A small sound classifier, trained from scratch: arch convnext, batches of 128.
Rows from block 10 of a small sound classifier, named by matrix and row number. Rows with one number belong to one neuron. Each number is 500 + 50 x the weight over its row's rms, rounded and kept within 0 to 999. All counts start at 0. Numbers have three digits each.
After each neuron's rows are labels from the 100 clips, of 14976, where the neuron reaches its largest size: "loudest band" is the band of the loudest frequency at the time of the peak. Only what is clearly more common there than usual is listed. The data: synthesised imitations of 52 everyday sounds, one a clip.
# gate: MLP gate (model.blocks.10.mlp.gate.weight, 576x192), inputs 156-191
# fc1: MLP up (model.blocks.10.mlp.fc1.weight, 576x192), inputs 156-191
# fc2: MLP down (model.blocks.10.mlp.fc2.weight, 192x576, transposed), outputs 156-191

gate.109:468467491542475537459501448510531489470475509423438519553534405506482515474434578558522513382603547510537509
fc1.109:464611499468534402552524436535404521532448666412466561533561468475511518424505557503492512554490510523601466
fc2.109:492400455542521494467505523633449486497498628519513583525499634557437442532567444523506520412537558523477520
loudest band: 500 to 1000 Hz; 1000 to 2000 Hz

gate.546:498519495451571417488513498569515407427468489468546495434523459560447479479419466509411529535479497507551498
fc1.546:575475514537517545533570511479455586459515531502578492445492417409511579547424437595577422427492617488519435
fc2.546:437547494561545484539468516439453515580494512503584518505490542578482509559474490493473511579477545533444573
loudest band: 4000 to 8000 Hz

gate.540:448522472526500621530522510466505503449495546529576555590484483504469555477506503501491582491510477565443583
fc1.540:465404497458431487480523559435520518512408595469485511450461415484350529549553469501536529530457520380505470
fc2.540:568503497489501555429450509544541540433554513462424509476534420435561603431499497521464529575490458518547589
loudest band: 2000 to 4000 Hz

gate.69:541540509545526455532515463567500504487459446535514503561535454510637504609561466570591519524529486433488501
fc1.69:522525496405598486535476470475509589573585562399534532436503612512532465366571455497438399488501525504465459
fc2.69:423480488447523485547543500512488484432533493444490495458517458591483482484590504499480525421448513480524458
loudest band: 4000 to 8000 Hz

gate.129:569450502496448467487583487373412485507469527498564469592528490518507526596527528496499433520558580538484523
fc1.129:488410530528470483532493408557488432465513501470476427531494407408533581445386493517490505510472507468533475
fc2.129:513506521552421546489517391497567492597527534497411423553470513461538485469504484575499543547563513577384500
loudest band: 4000 to 8000 Hz; 2000 to 4000 Hz

gate.417:533552495422487466519482490423422588524433493439569547507454553459505500524449548589504455501518422538575491
fc1.417:403494466490529522480477438552546469433445532574534439508536512531503482489489490488461636474524514441457542
fc2.417:521595465479556469570449492480499474520450481579462467371535467503393437483488477410448416527460491525640459
loudest band: 4000 to 8000 Hz

gate.288:429483486566491433501502514464435442551469466514455498446478538445577488518553439501471475442516616551515465
fc1.288:431525468627476439501515526483493514524463510579385450444442560614538469519481498468475446466536514552482565
fc2.288:471451446556573512465532544518565541572552504579500528547535494490324512459474515467552448630451433489496410
loudest band: 4000 to 8000 Hz

gate.407:500490537558488515433473534376523564478511536623533541555508540498541553424494525449480501512536491490466460
fc1.407:541506527677507428381476471583540565509433464425532501570483457479475418591484447517561482452481452460580550
fc2.407:483453538416578469534502536505505392495499525500518434464533514463504480408506500468437543562484525466477488
loudest band: 2000 to 4000 Hz

gate.404:435544535464513453439502515551657472511505504465439525487541497455393595611536497541438644490450512557509503
fc1.404:620570535477553529477575445559432486588544449506438500478492565461531471467470448471503493522555490476504521
fc2.404:454481462623484492470494479521566474529498445506469502499481454565539402636547516455488468527452505527553470
loudest band: 2000 to 4000 Hz

gate.333:524517501470507467424523508487548585516478545492485519539538443476456532472470545414623545465532506521554401
fc1.333:503600482503542519545538529459582551418467466413453558470438509436525487553531494531462514508435461491453576
fc2.333:578516416441427413524505498534467485456501448543472527524581533508478534516488525548506455547540589429528462
loudest band: 500 to 1000 Hz

gate.189:497480510416490406512527485574524493497487513443578490578488485525473516483464502536572616528613442457430482
fc1.189:478532493434454508436464581467408489580533431562439486557475419404599486569552538407532528512422367546546461
fc2.189:471432600498474487542437452555511378460528524551653516513481507477510564502550560527459557504487613569498460
loudest band: 4000 to 8000 Hz; 2000 to 4000 Hz

gate.534:546472575469376499420524507467495508420575496515530621525585572525434442542413500538459537486542451540617476
fc1.534:424578470548405549505562463546492491401550504459529540536589568535503527568443492504481462529559498558587542
fc2.534:536461495499490524461494418512432549576559479548523493583417455431506472503564470537494446586445514491518475
loudest band: 4000 to 8000 Hz

gate.257:530435496601441469519467539567544538499496489538487517523487545574542512458569525473494532525506366428428469
fc1.257:533534543598521518436516471459526548542420509508441446588495366525473421558435458601528555527469523453538444
fc2.257:481490421448394532523444523513501576477542565558534517567407529551528553526442433495428543375530518488531498
loudest band: 500 to 1000 Hz; 1000 to 2000 Hz

gate.390:452461467528453438459529567542430564541520490543511552574519504429492474464514559547557437553526498475463436
fc1.390:512434487512542526481531561506462485482500484500501474562542568442463522485430593487534481549541449443537404
fc2.390:541423443504558532525487460562541449503557522499583435559437531490472571619544497540480523450444557487484584
loudest band: 2000 to 4000 Hz; 1000 to 2000 Hz

gate.353:562517527672540457602545514457514531425459428573546380471466446540469474449499543497480460549492437510485479
fc1.353:426503484467487504489481397543548529505458575454489417452493622419450484466503441485503487457521520539528536
fc2.353:432607445527549517480493489505567468544456536483554444530534510453479363626474478544516515574511476441502448
loudest band: 500 to 1000 Hz; 1000 to 2000 Hz

gate.221:594515488487466528484594429511475425365453486481588543492544612571491507496476509424515528519508524470483553
fc1.221:533516500439466538517574473497452532421442493514638521516570610574490501517460523458453489483523515494535588
fc2.221:547438461510473382493480501432508528468555439589447500494463463529540425569520509448548509514481443444446449
loudest band: 2000 to 4000 Hz; 4000 to 8000 Hz

gate.145:541531477491496394566511558447491524402444565495494441542459470539478485490465479469469559452512474513462649
fc1.145:562481481510511529461512570460513602439411435503491440496509599518517450517448436453484476567518488551550436
fc2.145:433469479488457481484462505500549474475458505483481492411464511466529431512427543542579439548539411441382429
loudest band: 1000 to 2000 Hz

gate.335:458457473519526561466534488557404556441490457399468502527525537568525481440517571511478544437640600452537495
fc1.335:490419423477456438583528446504561504454484495511514554370463488582486442413487503462458556520526494482523446
fc2.335:535547557456403452538513523426480444541561563524523565540546478440520521495509432479506482528527394543537451
loudest band: 2000 to 4000 Hz

gate.312:537471521518396520472404524432452547424512498446547477569519412485489539509544515540510536577452558397577506
fc1.312:462662473487544482622447441482439517495540466478546530521542472470504482562457538457500478512551536624532509
fc2.312:526381542462509468491458461491401501484404522520569479471496553540488470590488526480498508484452462478479431
loudest band: 1000 to 2000 Hz

gate.326:435447490584373501458549454505503531448513580519438480475467512499472447498534430379491513540397462495564517
fc1.326:496469439534469475507517410499514576526513550471515553480571487484475435394518378484463457535430511481438453
fc2.326:510442512461507526514584500562507526498429546491478462402436510580483450484528455498506567413544480570493507
loudest band: 4000 to 8000 Hz; 2000 to 4000 Hz

gate.451:456479512497518497465468543576533573507443540415545578567435493420464380594519493519460418469469443532535415
fc1.451:485527571447485450471487460416509458491464594493537516432477496560559546609552519447511447594561465367423528
fc2.451:552510477473544534456458453556481490472540537614531428438490557526541524458543525590441579602572415497526472
loudest band: 2000 to 4000 Hz

gate.519:513471558408534553444484553472469548463507460464541399516491525404488528530417471465585450417568488531476538
fc1.519:485493474488407465379540521552434463560513479443510462505446482559533448486533490561545516418527415498465575
fc2.519:525470450561429421530586524464456561537525478519530552493567512483446448551494569425493441534507471398453493
loudest band: 2000 to 4000 Hz; 1000 to 2000 Hz

gate.111:476455533428572502479548531586552469476428486539486527556496419437447435435566473487539500423473547638536618
fc1.111:567531467489471531546455500476522512508537484521504460424505556544581490497506486620444583566552516405457576
fc2.111:435451440432564507418531499612541481457589509540456457426491455547559482449522469578420597524432431440474518
loudest band: 2000 to 4000 Hz

gate.376:455600519537516523524435529568434462554544548471529530550493446411511433517564391491515511518483558545580549
fc1.376:554458552482375482527452577527548494558509501500493465570542465494436477593416433495494466493507572472465501
fc2.376:502549525496449489484493545474543553487517487454567556553448424387446517477515356546543448538582517509518455
loudest band: 500 to 1000 Hz

gate.115:449476467466487478525540491483462527553460508552506556460510478492512524563471458527490619490559439497445497
fc1.115:400432428522430555482584433538470483527538490542467546476584533484435526529471485509495528583500508477566531
fc2.115:536523554462580444484515430468492519545436433542506431505403538519492562548565498550480555446493490537556488
loudest band: 500 to 1000 Hz

gate.472:579469535423515489547537507445516470488430502496552449423589574475547530541469491557509527527427396523538473
fc1.472:506416460398521481523528531444568474493495466491543504442497515582477507499495466532584380492415571514416478
fc2.472:461615401495557495534543585469534472491508487353606497464450582493532595451494503482575545417530526444446501
loudest band: 500 to 1000 Hz

gate.235:444470480538469467475520454560487478512492553449507522518484443464482569419528541618470489473444429462481443
fc1.235:510424580526405510475506444490490483419508555552453582483465464507590452409554491380439402456504504501460435
fc2.235:513535509502448404480525506525420594392544555554535571487513486521576507430537389492515501452583500481524605
loudest band: 4000 to 8000 Hz; 2000 to 4000 Hz

gate.5:468487551497563496500479451489449482463532553467539371488506516470476487472592502480513471586508432466532484
fc1.5:501571530488464515466473400513477542468583569490539409512604451534496495472564432535443436622557486448533525
fc2.5:555463530541504488527584519492493560490510525507395505554394524492435534494452543498504438593499443527538508
loudest band: 500 to 1000 Hz

gate.52:583427544578551634403622513467518614513473400451540359457548508482518509459444413532495513495527535449631472
fc1.52:478449473445467478512400436481455486490538553556580519466531490588433595465475468444491596508457515568354515
fc2.52:500525489512429540456436548511603436484570557522567389514458480515474449573458473417497643478552525409504489
loudest band: 4000 to 8000 Hz

gate.232:492444449330434462476545483441532530532508452432487431491444489482517519482467505519480489507498505462489426
fc1.232:481507521634560558511471456584490444523518515485540490407531504440538345492556508445548548547485452515504573
fc2.232:495503558458524523560506437443482569550511531553521523527395520540501527522489566478419532566446550409513378
loudest band: 500 to 1000 Hz

gate.370:551500550457479544571513526452532469502519496431600519498539458439443565509539503476528470538446489411577445
fc1.370:489446553500534512461534497496607465556506451583503435496451395465417500385548552509507525519477503521519481
fc2.370:514546506452371502543400527532530370521422574551500493439551523499511502534548495533586471514467517571497524
loudest band: 4000 to 8000 Hz

gate.120:501453504512500524529360442457547576494454486527441553471427511389527464392499443463539474569472447572450558
fc1.120:508500428477463433521520586523434483603560522485535578527404461507491572422555475506570541577512475432540563
fc2.120:427480561526587443528550493476496439455451583515455409440537468570467575448510478488398480459568490501556535
loudest band: 2000 to 4000 Hz; 4000 to 8000 Hz

gate.273:426497496633435489477581536481467548525493589610520563600488474576485392434510405527458501568525432463426622
fc1.273:555584503557434496491523493494515522444544456461571510403478502479530552478514476512518521399497554508490495
fc2.273:528547465425489431553588417525365485557506528562389457493552469466442551437522548455514542507592505494479398
loudest band: 500 to 1000 Hz

gate.548:555438435430485473511512429453522534493420416479522421352547511536496496508471484472499581560417501460485448
fc1.548:443537571597514523491467569546463478480580594509499586668472485476501505458516506512499453477560477538524564
fc2.548:554457545537514520471534439586473514516587466606486569558585511542481495492540488543409465519469503509477576
loudest band: 500 to 1000 Hz

gate.28:466440487375460492421571473511523508442580560545590559502498528443486509480577484547465537465495489451484514
fc1.28:375421507497421456493497562583567581430542548492389550583434455433548487424457538483515466465513585537514569
fc2.28:511461556525519603508449536410577527496435506579562616521590544456517497433531499546466415472535460476573482
loudest band: 4000 to 8000 Hz

gate.141:490441499533493469592559549486490515575587554416471611542517495526511481533465512541513405524490498501506539
fc1.141:517429475434559425474445502533532506459479582545505529620424608480435433479478555501503533461468522578431546
fc2.141:579448530521569502524482459413523424496486527484491491549558471496557530477578525388534525520492533604494467
loudest band: 1000 to 2000 Hz

gate.526:544541533503465515456552420534463413421511484420524495535548473475472495432400500502489597540474569557633542
fc1.526:544433597504534565447561596570607502405504500578496440542488571504494496468558492549566594483508502541479524
fc2.526:464504464497427449560504568513563597402493467597556424499486493459418409577491532518502537593535560459491508
loudest band: 500 to 1000 Hz

gate.164:579589571511428646560548464513487458541497368608508510473560486407518509496487495505511574588518496527542486
fc1.164:546476515588579549455544492569557463479467536416343469565530512547498559461493454466471561489553440521576465
fc2.164:479517480509461483501454497570507597444491479497539430473504481514428436592516539533553512543468547403479397
loudest band: 2000 to 4000 Hz

gate.42:504574492544504419499468456486430523499406426434487544427566552446535515494551512505478522463535537469515529
fc1.42:521490466417545606551561429534553529471513563520470507475511507455471479463471450479526584488576413509519479
fc2.42:600601587441416586416542435449478433513484566422536488540520556536537509559471451620460535573477559527500529
loudest band: 4000 to 8000 Hz

gate.113:612513525470577460456488379524561561476460470416515538490517562499434400440434430543545501515518535524532549
fc1.113:467516484542475439474466492525544531506553503424519509466486493471439501510415491474488526602582518524580499
fc2.113:516545555533554505503453561522476546585485553419435588502542512425499573488457431570592463544484452483518507
loudest band: 4000 to 8000 Hz

gate.491:408538519535569494435459466456512492548498571431406525506592540429508458530483541533425462538584398574567434
fc1.491:547435556460479465474554509463505516457549526564478438506479473542516475518517448540539563545486547433418543
fc2.491:531457505428469600566551582521513428495480461513506503447526428533437473491460471477462387518602506457467560
loudest band: 2000 to 4000 Hz; 1000 to 2000 Hz

gate.143:454520506406425463518599527494543595465560507489509506488511644464448603486544440586441514535512553521449433
fc1.143:459504527478471450522518564437521574494491502476461528508538599466522579475535496572484520512432439542475432
fc2.143:508544469492539510419560525471534569484491560449494475434484552488596543526500515535459512481580489464514525
loudest band: 2000 to 4000 Hz

gate.551:512454529477516405521462456546467520481466449529514503529551516407548560511472463487530512569470585561467509
fc1.551:480472526594537446558474576385524466445602538465521451477459450599471528617565471511593582520585481500523398
fc2.551:561481475543570447476573468425503479458528531530504490551496529427587503504534462538559434463556530473540597
loudest band: 2000 to 4000 Hz; 1000 to 2000 Hz

gate.16:516498449562471480535527456485533535574436479488419525412432603555506447490530501470463378457461464567466476
fc1.16:416465567494507410501444508562461423428495511513502468433472626497503437521538493508473567417538560459553469
fc2.16:434537446562570470502576602467518485557554479579500425454570529537379556399490496559520438547400473518515436
loudest band: 4000 to 8000 Hz

gate.455:559561523445562455471440501542443523514371439469443446451492432525497439476532432407443418574543565570573538
fc1.455:487510571552501479441541443553474448500478525498499520522421451453532468483431499457462546524598501506582452
fc2.455:512540492455596539494487485553496554479478493536498433554535491479459610457539455560468495489530508464505507
loudest band: 4000 to 8000 Hz

gate.522:485552524449472410523611591408475581468527500442569539476559605460439578487549523560436494518510505491407458
fc1.522:423483564442466497502599570441496527493486504561470526480575588486490577490461478492486494491488485549441426
fc2.522:562505438496531507435541580510526577472522561565498486485470552447582565427514514541554461508589535476479556
loudest band: 2000 to 4000 Hz

gate.549:487535457537458500502438426454518496484470459525550473473502489479570539442458504542403523479549448516474410
fc1.549:448503476544484510457467505478443463614468470566552547493547453464511513504445486534509515491523543509471560
fc2.549:467443460502513453522469454542477589499498498498418567480529489447501555541601466434428499420524504602622575
loudest band: 1000 to 2000 Hz

gate.82:540527465462462495566588513510589560542414446429581531528526612433414480426479423551548485486487566558550500
fc1.82:533527479489457570477579549529469525579501533465513477417558475488542397509466419478522530477548386545428489
fc2.82:415447506480519540533530468450468464582512479504574591413485548529551483531315476513464422560487529523519356
loudest band: 4000 to 8000 Hz

gate.95:467466511533525624575469496533451519569417541473562585471388405543483524521521468473539492525541440460421518
fc1.95:556430492438569504510458451468555522471512523505530564413446522557568456477641516475469510501454515481505458
fc2.95:548495414577462557549417495430524492494504491479504439542636561495519541476507499472551438477524427526523532
loudest band: 1000 to 2000 Hz; 2000 to 4000 Hz

gate.501:567512510516569497511574425438508461547456484399478466524427487449472473536492481501503398445505581430562407
fc1.501:619498432501619520589508555517534538503544492447556409416565594517406496454388394523503603515518563560496574
fc2.501:502464550503510550503526488456468606595550501437466425412473464518504485418571515558596519511501534484572476
loudest band: 4000 to 8000 Hz

gate.290:516490497573490603420510486448484536497472479474492541566500570516487486458474366534539498442493531437564574
fc1.290:490437494572510552437544562471489536488439415443469438460537550504478494516525520474504513498589574409534563
fc2.290:505565540457554480470525441491504465506434387504570548507462507496466502537448506565510513451448490550543538
loudest band: 2000 to 4000 Hz

gate.537:568490523486444539485520569507489425526465441565499387547480402469445547631558522483468567528434434472564461
fc1.537:465477447491475432437437461544532562470522521490540465560500421420492506538512573504481470491470518451478471
fc2.537:537519510483552532484518521485584504620485526544512571547534547451474456459431488525585479523545470489467493
loudest band: 4000 to 8000 Hz

gate.406:478474578557531460561483542478514483616528512590496534486457499508522535476594465524531481594396533446531507
fc1.406:450496601395510468509495482439442414540485451491520537508439499505432429465662477504522414564497417447476480
fc2.406:441509536624527444496532495520561529452542477579573411434510497562524473574528516486462423527492508456518430
loudest band: 2000 to 4000 Hz

gate.153:595491550515542511418468521390544542557454577511456436434451528490498497494499510396508469537432467496510531
fc1.153:519515451465511488520497597510563456533514525464437386427491495502461541473480599443451523497509604540553438
fc2.153:463496486487517494548503534474397494451521460446523501446453506448456512493530567446563513512418406541561543
loudest band: 4000 to 8000 Hz

gate.480:424591357527507440468503416543603628561459500424488483583498446457444567460488543538452475470590511474465529
fc1.480:470430483532385516504475397478535561442521462427577432545538606513407562537564557625513489511491466524481522
fc2.480:489528581505505490593451534518556478518438446501495494542507432474539506532484559527535515462516485490548594
loudest band: 2000 to 4000 Hz; 1000 to 2000 Hz

gate.355:564472471445643563571432529524454461497472508581450536546472532434558535603467496357594393460521401449564510
fc1.355:448477467538438424512485405489543522461489594497490506595531469581515529424500561590489534504569485526445463
fc2.355:441483486540503538459498478507598396512497484545535461473504384473453525499479398532531563420482528555603564
loudest band: 2000 to 4000 Hz; 1000 to 2000 Hz

gate.556:548624545522473356473488450530566538591475465470467525531512443446525468535447557514486423477418482496537522
fc1.556:549562469487495431530489456490450436479426520494510505469465539452470560498530453572509525536506551582446535
fc2.556:610490519536439475511481472577559545607454561429534589462542432485473537561569542490528439483413516456524393
loudest band: 500 to 1000 Hz

gate.222:523427435525466486485502553564502518429486533552533465543574469463429486573550421507558532416502568517512452
fc1.222:471510574585495471415559478493595542467421543540505533453480509583474514487531479509464452527543446468504522
fc2.222:392499465450544471541583490623480436499475521517480489482462439482465498372511537571538512450518525514464534
loudest band: 2000 to 4000 Hz; 1000 to 2000 Hz

gate.237:381575450474459485448501498529598516507461557512527397549474416518484435516499562441531478533425550414522427
fc1.237:450530486547444537513442531468473426568536549418467517401480523546432449431503409485519483497547554571500507
fc2.237:431586516441540535504483383466465473445507500455494496569446490616464488516549592392506476551550486477518460
loudest band: 4000 to 8000 Hz

gate.78:514466378572557563555526441451588532501467505426420488463518456508536566410500485538477368513495500529504530
fc1.78:522477399544521480430495528480480495559410553466539489483479521520529542449422523458479450591437457470501591
fc2.78:465572469542574477495474526416473408491391536506521467475437453457408514480491608414473474542615567494525442
loudest band: 4000 to 8000 Hz

gate.412:501413519510370473479475450505519476520483502568446555529596416542366546591460475578556549398451510553418485
fc1.412:594391495399541483543490485499543512532488482530406517476524423549493555518482516525536487413415528577511506
fc2.412:474490539401459455493546521535520624455514536555540438533450513514520621526522474582429582481553495541476492
loudest band: 4000 to 8000 Hz

gate.544:510486507514505539389456438588507463499464551550503487533483469434421562519461501529495541431467516445528539
fc1.544:483403622485424507512470522422434482521482548414446413516462528461453564458583469630518531424544480502505490
fc2.544:521545465447515550507571527592445586473556488476515552374513487464492519556479477591541520490481558497475436
loudest band: 2000 to 4000 Hz

gate.375:506512452450573478478490491463475520591485465436527470509568545483446522488506592417466514572549529430596497
fc1.375:542620494500508510484481528422455515534503449534483458504480446585552476421469519487501499509497451411405528
fc2.375:454503556455536499581513467594472390548489577475540489404509470505464460471519514458589519500454523521524527
loudest band: 4000 to 8000 Hz

gate.26:529503483480463554546600535456441416377507516418562521469472560465424506529491503532529390592514524450583635
fc1.26:469628495459477482592587545489587506605479462379429515426441487469478455570527491481579494559527455484513462
fc2.26:477526513463512573546510485516432574564442494361427539563514509507524608425468454555475486447481577469481569
loudest band: 2000 to 4000 Hz; 4000 to 8000 Hz

gate.251:485478482411488495495453490529572583436467495500575457485514400452422544652560581546482529480476436420489481
fc1.251:561482486558551432508482467545429488485513544432490529500487611502552544367474467513524528497472593593536542
fc2.251:436504495605482511538479533525520490416495440448495489441495528542483454560541546452559495504500532496528560
loudest band: 2000 to 4000 Hz

gate.97:522559539404534576535515497455514587461549477470501547455563478425503387573545525555491525492416475391531510
fc1.97:460459498369508466574501519418445560466562453580560488427456488551471532568493534548502494476485438470437599
fc2.97:521548494535579488466511486466563507510558519443529576554477382492540534432526415551422511484475520524426502
loudest band: 2000 to 4000 Hz

gate.106:485514505548505560496478398497523435452474517545538483503455421520517519578559632402492555550510447396467463
fc1.106:501501478469509526497483427413505484497580502526444525445478583426473527384542511463489428428526532530522515
fc2.106:364483467484447447544488475503482480382545524469381495491501436561522554518652475516494536472497502482535489
loudest band: 4000 to 8000 Hz

gate.116:399506595496454475480566450520521416497503520497539408488577517496559613492561539528522556542476494507491571
fc1.116:463437532409554503545546436527457379441547439530484467501577496540501537536482560457444395518505464458404568
fc2.116:471525505425510514435526506500566436530555524572577406532430540425459520486440437408511424559547507430546471
loudest band: 4000 to 8000 Hz

gate.535:469531592627486546584503555397542450502439511518411574571517454457475514540510571489477470438442469531558524
fc1.535:584470483553499499388440500533532599526485585472499544562475513490403440429455521481511482468488519519563502
fc2.535:489492493451449477491521496479527363553476487446507668460505482502455471443478425486509473471498494445627521
loudest band: 2000 to 4000 Hz

gate.0:439588463465520479484526467484490583434526481477587565456569508440538368477512540490466504435584459452561410
fc1.0:446456509499611510454559405480533565433592439471477473493533449427466541504529467418521545539482560488517455
fc2.0:459436508536515498538455419496401544572620517513514498495459557536566413496500584560563490491490465549458502
loudest band: 500 to 1000 Hz

gate.469:474485526514478471571538449495468608488455493474538429548485587411554546471466582547504491527490547363493476
fc1.469:457531545533462542477482481436508513573505529503578480547527514470518559516501592497530392485519549415528498
fc2.469:578476487438480524505552494437545399379481492484517496615595489517504555444477462561531521569526535583441661
loudest band: 500 to 1000 Hz

gate.374:487515441500534489530425456548506568548449413527470496477542459500514389546560567607472429456522572433537518
fc1.374:455422518445500470494530453484500549421596506528480508493490496514549487401558552503440492560592565469435442
fc2.374:590546500483321449505426564555439487430463486554487497506489633547465456484528575572492440429468565500571505
loudest band: 4000 to 8000 Hz

gate.27:557511577534380525560430509478523453491441556532552441550566428436484460523525529534480398523486453527501447
fc1.27:505506549509450510458421472490557467528476546562497477565461473566447424552490521538448474392518450470464472
fc2.27:497561508501456441471481469613473528444550577532547542524472484535538524466522507470577437510530564601550498
loudest band: 500 to 1000 Hz; 1000 to 2000 Hz

gate.296:471539570330468471487504563510525484536602474495511498470540537530466517413498545548426505527491491399509606
fc1.296:430608457476472446426531476612457462482401521582532499583405449507354492566515488532443505424539492445472487
fc2.296:441509549541494537607532576516498481457508501525550580577487495495441553459589561495486505496514512495504513
loudest band: 500 to 1000 Hz; 250 to 500 Hz

gate.401:521459491472604471472484479503519483499518500526461430471428467502609458505478558538505497481474407577472519
fc1.401:461585416547616506499484478388535484480557496391467481411489471481503482490593592439552483453444492528566494
fc2.401:600482543528470497509532542535546497582547501405450483412602501529507493571589550366486500467513484473495469
loudest band: 2000 to 4000 Hz

gate.114:430504507506487530514457544590555517499429541551529467531499527546461498471534469594510500438453541481516470
fc1.114:504463554496461623439454522491509508477573567583405463495483534537564477440537513492386483573594411500525570
fc2.114:484547471499560535562445498484464534593570578537471519522549558501469473521513528478463522447462529464546548
loudest band: 500 to 1000 Hz

gate.464:535493544521518536428487576482454536472554479496469480540500519643469475427540542548571404462521484568515542
fc1.464:475513556528605411477441527450556533610486471500573536420498487499504523559561459490491571503542452417480502
fc2.464:481532465495524427457571506569484502428471438494456467442492519523480537422514465572571515539448525460548527
loudest band: 2000 to 4000 Hz; 4000 to 8000 Hz

gate.201:472510507475511465462444535566486455593534493481521381526483573522506552467435513495547515527606571466530486
fc1.201:537546522537437394480588526460538564490447510464570451547446488597464501444440525450502581503668494526586485
fc2.201:500557460457540425484608462441602410469456421544520515516504442507496493469473596597456431498516409495379541
loudest band: 500 to 1000 Hz

gate.337:504472517471498617460581654462483576542469453497498476512541465459418556407527555461538503496503557491430551
fc1.337:567498461565470430432526515437564497571493529543512571526530528477471534574464499534539561414426499592471505
fc2.337:517522477534462528484506510545481477431395531538648410475438496426532511529444506561567431486498542525488471
loudest band: 4000 to 8000 Hz; 2000 to 4000 Hz

gate.58:481510508498448547569466566488556496528418553569530530552476520490510559491493481540524509471521568428575561
fc1.58:474494498442440516502514347532571541477486482486452390415439584538394554543523486471510577594511514583476494
fc2.58:419521480581587476429451518450513520498525426544545524469513469576446533581514515497438593464551521543523508
loudest band: 2000 to 4000 Hz

gate.104:515506473494476433450461519531534572474515547550511502554516470464513541554524531443519492504567495479502517
fc1.104:539462535511495488534453467485508431547395440455464508511504558478487532486440472470567526528470449536537523
fc2.104:527483485438446527447587500488476529458430461414461426504461514650494476585550537490469586450535501544432559
loudest band: 4000 to 8000 Hz